Weights of a small model that predicts nearness at each pixel: batches of 192.
Rows from block 5 of a small model that predicts nearness at each pixel, named by matrix and row number. Rows with one number belong to one channel. Each number is 128 + 24 x the weight over its row's rms, rounded and kept within 0 to 255. All counts start at 0. Numbers have three digits each.
Before each channel's rows are labels from the 100 images, of 14976, where the channel reaches its highest value: "top examples" is what is common among them. Only what is clearly more common there than usual is listed. The data: rendered rooms with furniture. In brackets: how many of the 100, against the usual share in percent.
# convs1: 3x3 conv (model.enc.1.2.convs.1.weight, 96x96x3x3, each kernel summed), inputs 0-47
# convs2: expand pointwise conv (model.enc.1.2.convs.2.weight, 192x96x1x1, transposed), outputs 0-47

top examples: count: zero (40 vs 19.7)
convs1.61:139128127142087083152118106096126122106121151118111113130100120122116123131124112119111072134145123084084134118105113123167141140131114118142135
convs2.61:108137128137071121136115201090128138134139126107123128128176128120082172128104103110133138100184120098106141126133143139129146129129122152135171

top examples: count: four (42 vs 18.4)
convs1.37:112147115110132112138144097141117128145130114126160122083110120111124117129118108115117100094177121128091099093122158113119128130111120124135129
convs2.37:128139131129180127137169128130109129126133129119153119135133073128129127116116132100148129107119116076113128171151130157059156141147114090147128

top examples: barrel (67 vs 15.2); largest object: barrel (63 vs 9.6); lamp (41 vs 15.1)
convs1.6:077086092111097105158138089130101102096080094089128165119078086120086136121113112100127115106137124101115126121128104110098097137092115143116108
convs2.6:131119116125120127083128096119158126137133124144125142127127127094103119128122125128151120131199098126124128126130148107120124134128122133123123

top examples: window (99 vs 59.7)
convs1.1:121140140121144137154135131156116118140122123125104098146133121088122145110134117124111092101135121106105119117135123118116153061116120134160113
convs2.1:132126123187129129125128173143139128130125119132138129130143065130128145155117185128132102133134120128110128152116128144127128127124122122128126

top examples: arch (48 vs 15); flower (47 vs 15.4); count: four (45 vs 18.4); largest object: arch (35 vs 8.6)
convs1.26:121092107132119091078131113094069106096106146108100137137121114137088107096121132116124088090161128126117136132133085127144137153121109177089093
convs2.26:118129091124135129125128081128130130128126107131136137175137122130126109153143136139129121130128132190136114136145133130122167129130126061109129

top examples: count: zero (45 vs 19.7)
convs1.10:149124144151155157127114199100165138114136127140146174128133138094151118131121123140131067124148129142062113130125119130141117131155167126134149
convs2.10:080141126131129132129087128129083147129127114099128131138130127068109137111120127129124123131129123093099127141134130148125144130145127124096175

top examples: umbrella (42 vs 15.4); largest object: umbrella (26 vs 6.1)
convs1.64:113145140113125109124127109167094120094124101125088140091117123110117123117125082114127126086151127119107131119147123101118136107098122165144078
convs2.64:126133120129129129138129126136123140128078130174143126092140099121123124143113128113142125128081121129126132150119131177110165127130106084128126

top examples: umbrella (89 vs 15.4); largest object: umbrella (54 vs 6.1)
convs1.89:128158151133115172142108152150115121131122119128090115094111127100125131117132123109118098137139120099123129118120130110179087087123122134158096
convs2.89:151133176134127113155146162132125137123082129124127128134132105122128127129130128117155128113127122127120130186128104127128126189176129123139075

top examples: barrel (97 vs 15.2); largest object: barrel (93 vs 9.6)
convs1.22:103116107105104081130123106085096105091115163105156160150095115124095120112141136124117103076128129123113111124140103143131121153108106120094144
convs2.22:116117057121126120098127109114178129135133098160100175129126124095117124110128128127149111132197085161127119123115135108125168125122125146111127

top examples: table (35 vs 15.5)
convs1.30:180134126194087137079130145128127124115112185117100103120120119065130132109131143132127112142116128093104115127096124105183124141141135119143101
convs2.30:128078133131126105112165108121146107131086130129119138078092131124140140147128113130125123122134127129097125104082128110119114144127131139125164

top examples: trophy (88 vs 15.2); largest object: trophy (69 vs 6.9); count: four (38 vs 18.4)
convs1.65:098128103116099099135144111129094100131089135090087120108087088084082107120126141090095099120164115130110131097131148140151113142092128146144106
convs2.65:114132191129076118124117141083183126123129126127132129222129169086126084128127095128126150130129151160117140128141148124122134128128163186124100

top examples: barrel (71 vs 15.2); largest object: barrel (65 vs 9.6)
convs1.29:100087115115079114131129124107113137102148157145096145148132146092142129130104103131133081134111123101088114139154091108154115126134126154138130
convs2.29:113099048160127126126120096124143160131129138132125127104123128129069123147097120129134123118130125128120145145132149136128154088133107125086150

top examples: trophy (34 vs 15.2)
convs1.55:136128105130061126117141098117125128087122123131156141127122113115106081108133151129125087123138119103073126120127131095156098079130111124162094
convs2.55:129120134129125115107132102127155127135118117175127097041114123135143148126126123116114091126129048123126175080127117120119161096062147160127131

top examples: flower (40 vs 15.4)
convs1.82:125140135108115154153130141113127127096127140128078124148102127155128121109060110127127125115134128127099130127118037123175196162135125133136198
convs2.82:132123128128124117127128127134133127132134128128125128138130126118136131105126128127138107127126116121129137130136138150135124127123053110128102

top examples: count: zero (45 vs 19.7)
convs1.11:093136124112153147151130148132134133116133120139109144107119129085131160111117111119121079134114113103113120115104093118144108138123110119143135
convs2.11:098133132147154128154127136065127128127127167127127129131128128128127152092128127127128086127128126118132127130133128127104128204129128127127129

top examples: count: zero (41 vs 19.7)
convs1.15:101157073118136176117146119166145117142124095122106117142116116098124126101157107121123131082128117113056129124115187080172122105124133103183117
convs2.15:138127128129169140121130124190132128118129121090128145216127127118129129073076129142126118130126127102118120127132128125117129136126157088122093

top examples: sofa (71 vs 15.2); largest object: sofa (60 vs 8.8); barrel (38 vs 15.2); largest object: barrel (33 vs 9.6)
convs1.21:144161162073115108119123134121121127129121156125119125098110124105124076125099139112111107093132123121125121120129142143118121140120131138135157
convs2.21:126130078098130130141115129124147128131085131141081130147127145129146119073133131133109127129134130154124122069130129132100131105076184118131137

top examples: umbrella (39 vs 15.4)
convs1.12:114126103255141150108147167149116106140118102125121123105095117112121129125104107127127137134109129112106133127119129112172118140125126135187130
convs2.12:136127137123131119129128128110133127122127073154096087116113147141131141161134130133170203132128045126128129119096134123132121130115121120129194

top examples: barrel (40 vs 15.2); largest object: barrel (27 vs 9.6)
convs1.81:080126068111130109113123092101109100119094077100111120079078102102086115118147135110120098085154137125108142116146102124138141129096127145112125
convs2.81:124126127092107131132116132141116130109114126164163132117125126142126143130144125135129123127083124147139147134129155159118159115103115124091129

top examples: flower (48 vs 15.4); largest object: flower (27 vs 4.8)
convs1.7:104134097235145163087175159150126117140120082126127096111097115127125118119132115127126143120121128097136126126124127123165138125119127128178148
convs2.7:148118128123125123128115122092132130125114130137101112119133135132121129155128128142171122136135101113128130101130147125115134160120119116126132

top examples: umbrella (93 vs 15.4); largest object: umbrella (70 vs 6.1)
convs1.48:160141131086095122118128112153123134074118125128113105120115117115125111120114121128143101105127130119123139129130115134148130126125133125190059
convs2.48:130129226127145128137128135127158128132119134023127116134139130125121128076074130130119128131092186127127098134083131135115142128126156067105101

top examples: window (100 vs 59.7)
convs1.78:128101103142157131154131134117128131136130109126115145139109131089130152125111107124127111116133133078098123123128124124133170122128126135123117
convs2.78:127130126167128159127128169136160144122128115125160166125180115089127127125121180128175122130108128129120129143119126179128147127153105129124135

top examples: window (99 vs 59.7); count: four (39 vs 18.4); sofa (37 vs 15.2)
convs1.90:075090083104106081102131101163131110147127132122141100071129123103118098134108126134136087107173124150072133141149158105127133108128136132168087
convs2.90:135119149101168108124145111129121131122114138128159124107129129108128127061103126129125092099128128085123127128142105087055133128128157130126115

top examples: count: four (44 vs 18.4); flower (34 vs 15.4)
convs1.74:128126107184094150135171141112102088110096145091123130155124102063103128091170121119106122131104110110100136108093151113132110120115080155134104
convs2.74:140108128130086135073140123178129112123148124158128142163127125124128096156130127129128150141130136141126127127093136128141065134125129127128107

top examples: window (90 vs 59.7)
convs1.80:101143141089122126116149125139125124131126128126138113050122126124118087126093130118115089093156122171127122119148137114142098176134134141140120
convs2.80:122126142088138076140171130096124129092115142122128128130132133132128101092136080082127128110159151131134109129139133045107140143128156129132128

top examples: count: four (41 vs 18.4)
convs1.83:121149150131121054107113101107117125064131181129091113128105133118121101125106146125132112122176131140144135129125084134127163155133131168094141
convs2.83:128133112133125123119118159136131127173124120148148129134138116119127116151127128137129132126103144216162130132117122132164144057132125139140116

top examples: trophy (58 vs 15.2); lamp (44 vs 15.1); largest object: trophy (41 vs 6.9); largest object: lamp (31 vs 6.1)
convs1.70:129084100140125133126147116140116112107119112115059118144109116095114128078109106102114116094098107130090109098110154095134096113116111134135128
convs2.70:143034127133093133089132083126128119128127125147125129122110128122127116173123127137118131134135120152123101128109133130127124125129135114087069

top examples: barrel (99 vs 15.2); largest object: barrel (98 vs 9.6)
convs1.39:126145099105081119122146152092101123163127154126149168173142122117132154113124149131131163087101134107112119136132124142106092146134131108132125
convs2.39:127120128093136127064131057132179125130125113136120134105128126084126124125107130124148119124141082121127132083131121084113123127123161104100120

top examples: flower (42 vs 15.4); ladder (34 vs 15.3)
convs1.79:128120120131135124117131132124126116116123096122147155126135110137113063150130124125137033099150126127073154139132139129112095118126144155153121
convs2.79:120129129128128111103128094112124114125141128151111130090109128150131129128124127128089090128128124106122132109129130108128129111020132140122126

top examples: trophy (52 vs 15.2); count: four (49 vs 18.4); umbrella (39 vs 15.4); lamp (38 vs 15.1)
convs1.94:113134131087100157137125136126112109098113120115101113087096114103110116111112112116122132087119118134127121111128115118135101123084121137138095
convs2.94:124126137122109122128121111115132125133119140187132127122141140097102068153121105123128122133162132152126126124123158128111108120128132109120096

top examples: flower (41 vs 15.4)
convs1.17:111109104227136165116146155158127123148123075127119133138102125133122126082170103128127135135085128112124125127107097115152147128125129098161125
convs2.17:130117150113131169154109138104132127120124125139078100191142124127129119047141131148136130128124112155129126117130128126121115176122123108132109

top examples: white walls (29 vs 7.7)
convs1.75:151092086103117095099119114132149142104128152132086117106084132107129096083124158153121119102124145114115127123122162115131144076175147136150137
convs2.75:129125130129117132128146073125133066131123128164128133084089124125190136148121134128055128158128128142126116043123119123125128122102140127109141

top examples: window (100 vs 59.7); count: zero (40 vs 19.7)
convs1.91:126111095118159118138135121127130125144123102124130128127129125097130148129124124120119126106133130087095121125145132132112158088120134132125101
convs2.91:128131126174110151123128189146136128125128125130190133127191086128121138139122193128180126134099107107112139162119134172129131146155081130124128

top examples: count: zero (67 vs 19.7)
convs1.87:131144143078119152155140135119126128100128133128083137150117128185128120116061122127127129104128128131110129127119012125167189174131123129135197
convs2.87:142130127128128122128127140135132125128129125132118137180130126125119137132126130127130075128128124102128138129178136125134111176112110078127121